config.yaml
bottleneck: "kl"
encoder_norm: "batchnorm"
encoder_channel_attention: "eca"
encoder_stem: "single"
encoder_widths: [32, 64, 128, 256]
decoder_activation: "silu"
decoder_upsampling: "pixel_shuffle"
kl_weight: 0.1
residual_init: "none"
adamw_lr_other_params: 0.0012
batch_size: 128
weight_decay: 0.1
Rows from block 15 of the encoder of a small image VAE, named by matrix and row number. Rows with one number belong to one channel. Each number is 500 + 50 x the weight over its row's rms, rounded and kept within 0 to 999. All counts start at 0. Numbers have three digits each. After the name is the row's rms in percent of the matrix's.
After each channel's rows are labels from the 100 images, of 14976, where the channel reaches its highest value: "peak on" is the class under the peak. Only what is clearly more common there than usual is listed. The data: rosettes with rotational symmetry.
# convs0: expand pointwise conv (encoder.blocks.15.convs.0.weight, 1536x256x1x1), inputs 192-255
# convs2: project pointwise conv (encoder.blocks.15.convs.2.weight, 256x1536x1x1, transposed), outputs 192-255

convs0.391 096:489421527594539478508517550501438522525431522584555540468489411436406467503536491487479432497401565495480464466509536491496428454487595470537554406415461556549519446522483485643546456445442540
convs2.391 105:439526505571601483518515435377569487524476487546489554500451621520508526494582466456498575563372468484460459557526443317411522431502522466462519547493406423495531558491459435481521441532520492
peak on: rosette

convs0.118 155:502600522469569544472530483415604407521502521450550481441587449483501510534472604576516432465489480463479531540527528512559499438534438402554514492550507494522515501503498419529488444538528534
convs2.118 151:481495388492518435508502544540572411535535442555493545514587405475496584543594540476520518522515525589548543470496401531451498411558544509515441523583537573498396500518501515503478511512496516
peak on: rosette

convs0.94 078:557418452583500435565487442504379483510517585481468555482537530557525490610412436470520465493547561578488516503492524505463549472555510469527552556485462528494497491590397400606516552535512499
convs2.94 069:474500427486569559437431508489573580545413421527544469493533484574596458457589562525464517508419401498417493516449555472456485571469499512521509461586558479493473489486516527498542492527494457
peak on: backdrop

convs0.122 094:497502422454480498444458473466418616518559582558456519451613506546516501479631450609567522442506503470478536497493429532464548434545471367412625536458453566485480494469511508510412493440476557
convs2.122 091:441546471478472506531493463442503548552528499477459475422626508468563444559487429517514567406520416489495465539504553444391467560476535539444560481530476577513510507588532526484472496494471514
peak on: backdrop

convs0.166 112:512521471466495538495521429557555605519520477527414590398411493578509526518478439491431482506540457510457461379612528532531521509527545554495575456505517454433439463544519453500478509519469559
convs2.166 113:518549546428487463493472433365478538536425503544520457552487466484528560515450548485444468586451544499533461547518498399502554537493589444467452545435466528427527481544438467514481439540515415
peak on: backdrop

convs0.741 167:463485507444480410610496494541535498500468474515498405589421532444453452545505460402503526479531500566509478512542561444524537494527509487484553462483452518535582492540524591516494389526493508
convs2.741 121:490489443444488502486492497532500538517569617412483471465490499539440513517448432367522494455423561533526545491474500486410490478501442556441504498489524558492463612485568550538505522521519509
peak on: backdrop

convs0.395 062:421498549517439485491584528624454502494542521525432506560482467436512500539479548585512487564433537559475428490510492521406500474488492470534507539548415576481561502476524455534471483499454534
convs2.395 084:456402395463436511492478489600506449538432482543563494514561538456430501524558571516592482501471562591448432565398479481496541463551512495495482535502462440408432502482459520502473517452507582
peak on: rosette

convs0.408 125:511565400486464401516445482518447524510598540444461418515482448473505516559417482514495475510497481355514457582497550526460507622550661541494484501474527514448506551555497494522463553534491465
convs2.408 111:521479485550483603485420524535446442502464465431555565512487572466483472517506448409524421575477488554453477499551547590540511537508401493475449429499527513532482524496521481484577452548498551
peak on: backdrop

convs0.491 125:518498508563480496515507420432413495577591478566576526434471514522452513493471491516575485478426570491567484562466510491565489528570503509472507506501426612546512446518378485530524529469436567
convs2.491 119:544468456520561578429514556524510615481542514497438518618587541421414524481555490513506472480520435558540421404498554657509554449486503550528476567415583508435550483506546529552459437484498509
peak on: backdrop

convs0.229 041:479537552531573516464434473387500544508511522431463541523503544490580482522466440482518519446511553472497506424429612503518397499511445515506461495493485476569592519482434465616560465536486537
convs2.229 060:413485498499446509470504585656606549465503486550414515509504455541490437472481553512483524566531547536533529557562392550600510463481521505536516555525538492491515426657457503531518575614483540
peak on: backdrop

convs0.251 128:563562466494386464552438519444499561608476494478505585473482478602498476456562508528539494458509534474462516482527430531454391397473559499493501531512565427467566473517523471595574515440562523
convs2.251 113:395511585507525543555512409452419454395528489515579450500511450462494532496505554524482502531455492476513534552566404496560583527488478410517489477454455481527514478496411505519505460528465551
peak on: backdrop

convs0.759 160:442565460472517504512480525483498595497568481488499532471507602477542480492432544581589472463486574522516524449471543449508483434437492501467517474444445485542513466483587480541651568516451480
convs2.759 120:494564493465528431472555472529445517522418478568607508413616471527571532548561497630436564499570458529516465467497535425388459506559482483575543618505474504543532502482503433511403508464427497
peak on: rosette

convs0.495 091:499478463505411590640531514539512543520494514563534486540528418546602438422537547505489640505491412501455551426423611501509520573548511541536492497522508478529476500486572535582521509435458556
convs2.495 105:477526477425550446455567528499431538599422492456437547485522436538515525508527431450437603490507531475512515511625496509415467439523528403488496494468587547445443529496466529558488547459500487
peak on: backdrop

convs0.243 133:481494572530558543594496519529429482514443551444548428511500540534504455525545511537526472396513570593445398416474514537530402467466379489452505440450525472509425462500450453521526510498466407
convs2.243 127:477560529420508481428471484455506531470490456538563559432540575539459381496430526505474648540599523486469525480584471556447471514523508535498507449466533501348493521497514521552506435514517482
peak on: backdrop

convs0.655 097:653513490505484518540463466525443535520528540477469491420478522487540524475520441487451486590516500532458550516457481434369502426529568536457469546391578514518476509516488522482515499505493614
convs2.655 107:460499429532511509475503418514485484514529481494528386479480502515507546569468509525557462483580480411553508462437432467480399517455507525501555491551449486535484462524534500512542439549457628
peak on: backdrop

convs0.61 076:491450429552434459594497567482396506486616527458493517551509533560535579509480472487554473528484469448426495544578529493545542600500520454473513497450488507370501388521414565545558482602459548
convs2.61 096:484434518391517604507489528484532494579431515603498499479423512426474523475488517514509576465514531590514564435527465652435569531399464508499513582473528514494468451451520531436587468427554508
peak on: backdrop

convs0.376 058:434514490502456507503462544457488459497450511486384415520454467454525580475502520368490582366509495495461475461455505439529435448540514480468488475512455577527541404574502428499512425612516501
convs2.376 067:499398557519559547439499570502555466505458687553491487459454478512512520635527575470529529524435584572500507512496581503573509471452520552551462506531420446526531344582435522530501543499517563
peak on: backdrop

convs0.671 090:545496545481501549544559551494501465505471522537573531467485498511455478401500416643463518480495391464511538575433500452537438485477504518449547476504530574486475464555514476629505425443470514
convs2.671 103:607511447509503480601545437511521455487572482582452408465525422504470498483516487531540457508386468502459399475464556530461543495428472480461540545561575499469513523485509450432451504416531505
peak on: rosette

convs0.301 108:535411548536477496441530525552496458497469494381498503677562517520394466519603473417550553539510504511471566458501475520463515445455515472515461489416501493479485453599493454496432498413491502
convs2.301 123:422503609456599473440539443408425477400407500534478509487555486540461604513568475571525576497532535522484576462549472500449513516474542464541484490475489446486518394473388400458476557434461509
peak on: rosette

convs0.282 094:487522503395607350471637477507489480450477427479457521461377491540616488536481487537546499528459465481486650589561459535500524514573537517501596480467541449496489505539470430457501455514557645
convs2.282 071:472444496485475525508506554524538558580565505544559464513548475471471536501464493504463470531413436485412485398554581506496524454491526529514477447522545558510484520482459443490470497480534632
peak on: backdrop

convs0.497 120:504526545508441422577450528452439389526509509462489534592422502503468474526540502447551561376469533527587474492487551447508463543564505481443498534576438463500458511456489486522485544522532490
convs2.497 134:489531427520415620610463468425514525501494490462443559457510478484507516539514518494502465548445418562557473579470478484490419493478523501414412488375505493490410565527457563500599612496439465
peak on: backdrop

convs0.1 170:474478484516447495549459554542513508509552542418541539412568501535497424437556461538539430483537535454540490360558454572485524453623566561478503467488581592433501451549522536485456509474592545
convs2.1 130:593511491526536578435502468491549526485560492404401583538470494493435432517468494522465579552498478423515577498545483514563421614553529546528504579538522423508471489510433550537475480493435538
peak on: backdrop

convs0.35 118:539582516519455529467520483529450523427587561547458449375566569485509485465474413479452417502538535522513510411436539443426543414517476509392521563520486546471464567525495533463543466518485496
convs2.35 121:461591531496591526448511475594463495486532506483534466476497552532495536491502469552493436552524485478450478424476497538516417506484515504514506432453497474585439445492584427392507473496550499
peak on: backdrop

convs0.415 073:633521481581491598437504470498506437496501485526552600410432586530507501502457522501424408547529514530586507505550518471486489556556543531575516513537441494465496507564486475486450450589441487
convs2.415 061:560646436550468549541544500586444540531537548592512526479545528548490520507492342500537478536499519498612519519494449485528558583596490457498510512482510509507491545509470471548496524452553552
peak on: backdrop

convs0.29 019:515644500501517328492490540462525490510556489499650512503535492358682566561490500505493493486510500531502452492499502639485501468493496373493514512641498502529503497508447514502505499460486536
convs2.29 023:486495563492370584509600501495505501489578451447524504511499506459389492500534551452499524498508512532437494493508496481555500498504500488545486565560510490501487564511483507488587515444518475
peak on: rosette

convs0.377 099:493382500491522477538558582497528549517521555536497478463498450444451458547492526510506555527449606534548560528435436497520493449501525522585485506494604499579484482482480546473561475387471448
convs2.377 117:500522445410491486545461512527535514527522532542603500568448518465563522526576500473544492548521546645525506420427445543512556399447485597515414472491492450514462529533606510400492472425530617
peak on: rosette